Weights of a small contrastive image-text model.
Training: adamw at rate 0.0011, 3900 steps, batches of 128.
Data: trained on small charts drawn from random numbers, 203450 training examples.
Rows from block 7 of the image encoder of a small contrastive image-text model, named by matrix and row number. Each number is 50 + 10 x the weight over its row's rms, rounded and kept within 0 to 99. All counts start at 0.
After each channel's rows are labels from the 100 images, of 14976, where the channel reaches its highest value: "responds to" is what is common among them; "colour at peak" is the nearest of a few named colours to the mean colour under the peak. Only what is clearly more common there than usual is listed. The data: small charts drawn from random numbers.
# conv1: bottleneck pointwise conv (encoder.blocks.8.conv1.weight, 128x176x1x1), inputs 88-175

conv1.121:38 39 47 70 48 59 43 35 62 27 37 65 47 44 60 39 40 48 35 55 46 44 49 47 39 71 54 60 47 45 70 47 33 45 47 50 47 48 50 69 46 54 61 46 51 60 70 47 48 51 38 51 42 58 74 65 50 57 54 52 53 44 55 35 61 63 63 65 48 57 72 55 51 66 63 40 39 54 52 64 54 52 50 54 50 61 28 35
responds to: stacked bars; items: seven
colour at peak: grey; pink

conv1.60:40 49 50 60 51 32 52 28 54 55 59 57 60 36 60 50 31 30 57 47 60 27 47 62 37 53 39 52 43 50 52 57 46 60 45 48 46 48 53 50 50 54 53 50 62 49 56 48 56 70 42 41 43 35 55 68 35 54 62 26 61 39 67 45 79 41 62 43 49 34 48 41 42 42 55 38 75 48 56 36 38 47 58 39 49 52 54 45
responds to: one colour; line chart; rising
colour at peak: pink

conv1.50:46 47 56 46 41 52 55 53 76 53 39 59 34 64 42 44 57 45 40 52 51 53 44 45 48 41 48 42 57 53 52 55 35 61 60 66 38 57 65 56 55 45 53 39 52 80 55 35 49 55 61 61 68 74 50 55 47 53 42 65 34 32 51 46 39 27 37 54 47 65 63 47 52 72 57 58 55 45 51 62 39 59 43 62 36 35 41 45
responds to: stacked bars; dark theme
colour at peak: grey

conv1.27:43 58 55 60 55 72 31 62 51 56 55 36 45 50 45 54 62 55 54 56 64 33 44 50 59 43 50 55 31 55 54 60 56 63 40 33 45 51 42 40 55 45 52 61 55 51 33 60 33 36 45 40 56 53 40 47 43 57 43 63 43 65 50 57 39 59 57 33 63 54 47 40 58 43 52 72 74 53 30 44 61 57 73 54 46 49 70 61
responds to: one colour; dark theme; line chart; falling
colour at peak: brown

conv1.42:57 55 44 65 68 60 62 36 43 63 54 65 55 44 51 41 45 39 52 49 45 58 58 46 54 40 69 54 29 38 39 59 53 37 51 36 58 51 34 37 44 64 60 61 62 33 47 44 39 57 47 50 46 57 49 54 42 22 72 60 51 46 28 60 42 40 36 41 45 50 43 40 57 61 42 66 50 39 49 26 40 42 59 59 53 62 50 54
responds to: dark theme; histogram
colour at peak: brown; grey

conv1.57:57 31 58 45 40 42 60 40 49 48 45 45 52 58 64 49 35 50 50 35 59 49 41 36 25 48 44 54 56 57 54 44 35 50 50 48 47 48 44 49 44 69 42 48 55 50 58 39 48 63 34 43 47 24 49 60 45 49 42 50 47 39 84 38 63 50 41 58 67 55 55 36 31 50 55 52 67 56 53 34 60 42 68 67 54 44 53 42
responds to: one colour; line chart; dark theme; rising
colour at peak: brown

conv1.32:46 40 59 64 51 36 52 49 67 30 57 56 51 49 56 46 38 58 33 49 49 58 40 60 50 59 39 64 50 43 66 56 31 34 54 54 58 53 59 70 54 52 74 47 58 54 71 49 55 42 58 49 47 53 68 71 48 71 45 46 41 43 56 28 45 58 61 49 56 45 61 47 44 44 63 47 45 40 43 64 46 57 52 33 46 52 45 36
responds to: stacked bars; items: six; flat
colour at peak: grey

conv1.61:28 35 56 45 47 53 35 57 43 50 51 58 46 47 55 62 38 20 49 39 49 38 46 39 60 41 48 48 36 52 46 47 53 58 48 25 44 60 50 29 53 63 48 53 51 39 58 48 55 55 53 50 39 47 51 46 51 38 50 68 58 56 48 69 63 50 46 57 54 47 45 50 51 47 61 43 58 61 60 40 57 50 52 51 66 51 58 60
responds to: one colour; dark theme; line chart; falling
colour at peak: black

conv1.125:44 31 31 42 50 31 34 49 35 61 42 54 49 51 48 52 37 41 51 46 52 36 41 50 56 39 31 59 45 39 46 60 54 62 53 23 46 54 31 34 46 52 54 61 49 42 54 42 34 41 59 43 48 52 63 58 47 43 49 55 57 70 61 60 61 58 52 52 65 51 31 42 50 32 53 39 61 53 57 43 57 35 61 43 71 52 68 55
responds to: one colour; line chart; dark theme; falling
colour at peak: black

conv1.38:47 51 52 67 35 61 51 44 73 43 60 52 60 65 35 32 54 48 64 71 32 56 49 37 43 54 55 51 59 57 60 51 61 47 52 56 51 60 74 59 52 42 56 59 48 58 62 61 55 48 46 56 55 40 68 68 55 47 36 48 47 37 49 65 54 56 47 56 43 47 47 34 60 41 55 54 38 41 42 47 50 43 27 42 38 67 33 43
responds to: stacked bars; dark theme
colour at peak: grey

conv1.63:51 56 58 47 30 53 41 54 69 63 43 53 65 44 52 52 25 34 51 46 45 51 53 48 32 58 55 49 66 53 54 58 61 58 42 55 37 53 53 56 55 46 59 51 57 51 56 54 26 43 40 51 42 54 62 64 66 50 46 57 42 51 49 40 54 39 33 61 54 29 38 34 50 44 52 41 35 62 52 36 58 46 50 37 55 54 50 52
responds to: heat grid; horizontal bar chart
colour at peak: pink

conv1.23:47 53 61 36 48 58 47 58 46 49 38 45 32 56 64 38 46 66 46 46 42 58 49 51 59 48 65 43 56 26 42 54 55 46 41 55 53 47 58 55 48 44 31 56 30 64 43 46 65 57 62 37 47 71 38 50 61 44 44 45 57 57 56 66 63 31 69 33 36 60 64 60 35 45 35 56 38 46 52 59 54 61 47 80 36 47 39 52
responds to: one colour; dark theme; line chart; rising
colour at peak: brown

conv1.94:45 36 52 34 41 41 53 51 34 53 56 45 52 48 62 54 37 58 46 44 50 31 43 59 36 61 47 47 57 42 32 36 53 48 46 34 59 48 45 29 48 64 41 47 48 63 54 43 68 56 62 47 49 48 53 36 60 43 47 27 48 26 76 51 52 57 49 52 55 71 49 63 35 42 52 43 59 44 46 57 54 58 70 53 45 35 59 21
responds to: one colour; line chart; dark theme; rising
colour at peak: brown

conv1.10:53 42 60 41 63 56 59 53 57 59 41 34 43 51 62 45 48 59 42 57 48 62 37 45 32 46 53 47 43 40 51 43 26 38 53 66 56 37 47 53 52 48 37 36 59 41 49 37 55 56 41 59 59 67 37 35 52 50 55 42 53 33 52 29 62 26 49 48 61 57 52 61 47 70 47 66 57 33 61 48 44 56 55 55 54 41 62 41
responds to: one colour; line chart; dark theme; rising
colour at peak: brown

conv1.90:55 47 59 42 63 52 47 62 62 40 35 58 63 44 37 38 48 55 30 46 32 55 48 45 53 50 54 46 37 34 41 49 24 57 46 66 50 51 40 74 51 42 49 42 46 51 47 36 46 43 32 72 46 67 43 49 53 63 53 54 63 33 49 51 60 46 63 36 33 52 56 48 44 44 36 49 62 47 49 58 48 68 45 35 54 57 60 42
responds to: one colour; dark theme; step chart; histogram
colour at peak: brown

conv1.68:31 57 57 50 52 48 59 51 60 43 58 47 46 53 47 40 64 56 62 69 34 45 52 55 54 61 57 34 65 49 55 47 44 54 50 59 54 51 55 55 46 40 44 45 46 78 52 48 52 46 53 46 59 50 44 47 62 67 53 53 53 42 52 47 59 34 59 46 57 57 51 55 46 65 54 54 44 60 63 65 61 54 71 64 54 60 48 56
responds to: dark theme; stacked bars; items: four; items: five
colour at peak: grey

conv1.105:50 66 54 56 47 58 38 62 57 59 54 51 69 57 57 52 42 29 47 50 57 38 55 61 42 54 55 66 54 53 57 51 47 58 52 51 49 44 56 49 50 50 64 56 67 61 45 47 27 45 51 58 62 55 48 52 42 59 36 24 43 20 44 25 37 47 77 43 45 39 34 51 37 57 34 44 61 35 54 39 37 41 56 43 44 30 52 57
responds to: heat grid
colour at peak: pink

conv1.62:58 46 46 45 41 41 49 51 41 60 54 49 38 56 64 41 36 48 52 34 56 45 48 40 36 55 49 38 54 57 44 51 52 47 37 59 54 54 41 45 43 64 45 41 55 62 51 59 63 77 43 58 47 43 43 40 49 46 39 54 53 51 58 67 55 50 45 49 60 54 43 50 30 47 56 60 59 55 55 64 41 58 55 60 34 60 51 56
responds to: one colour; line chart; dark theme; rising
colour at peak: brown

conv1.44:44 38 35 66 54 53 61 47 68 55 50 66 48 46 44 52 57 47 41 51 39 37 46 41 57 46 42 52 45 52 54 50 38 31 57 30 47 57 48 53 53 42 66 47 50 55 81 40 45 42 55 54 40 64 73 69 62 46 58 65 48 58 44 56 38 60 44 70 57 52 56 39 62 49 70 42 42 36 47 55 57 28 42 60 42 66 26 38
responds to: dark theme; stacked bars
colour at peak: grey

conv1.106:44 54 56 56 57 56 56 28 61 69 36 63 51 67 44 47 43 56 68 55 49 45 53 39 36 35 37 59 43 42 53 53 60 51 64 25 56 42 42 44 45 52 54 56 55 39 47 56 35 40 54 39 23 61 64 56 60 38 53 61 66 44 45 49 58 50 49 47 30 62 20 50 55 60 39 32 61 44 50 16 47 36 49 52 61 52 50 55
responds to: dark theme; heat grid
colour at peak: grey

conv1.127:45 63 54 44 41 67 38 60 44 43 51 38 48 57 30 52 50 55 51 57 44 50 54 45 54 40 57 43 33 54 48 53 68 58 57 36 58 57 61 48 62 47 39 57 63 44 38 65 31 45 51 49 52 63 36 26 49 51 36 60 31 68 44 44 43 57 77 32 73 60 48 51 41 57 42 47 64 47 63 47 56 44 63 66 41 36 49 68
responds to: one colour; dark theme; line chart; falling
colour at peak: brown

conv1.40:54 65 51 44 42 55 44 49 65 54 46 59 63 38 40 58 29 30 65 52 56 39 46 58 45 40 34 57 55 55 55 62 44 41 56 57 51 49 55 54 54 49 58 55 65 68 42 42 42 29 46 52 48 51 57 61 41 61 34 28 46 41 37 35 36 56 74 47 54 36 41 47 34 30 43 42 58 39 60 35 31 39 57 33 51 25 43 64
responds to: heat grid
colour at peak: white

conv1.76:54 37 51 45 42 46 59 37 64 40 55 54 76 45 40 31 60 33 51 36 40 62 42 38 40 49 40 51 55 46 47 36 48 53 55 59 45 58 45 58 46 64 54 44 33 47 58 53 52 61 48 65 40 53 54 55 40 71 56 48 46 43 68 69 48 44 49 64 61 35 58 36 58 36 46 57 51 70 42 56 52 56 54 45 78 58 56 45
responds to: stacked bars; flat; items: seven
colour at peak: grey; pink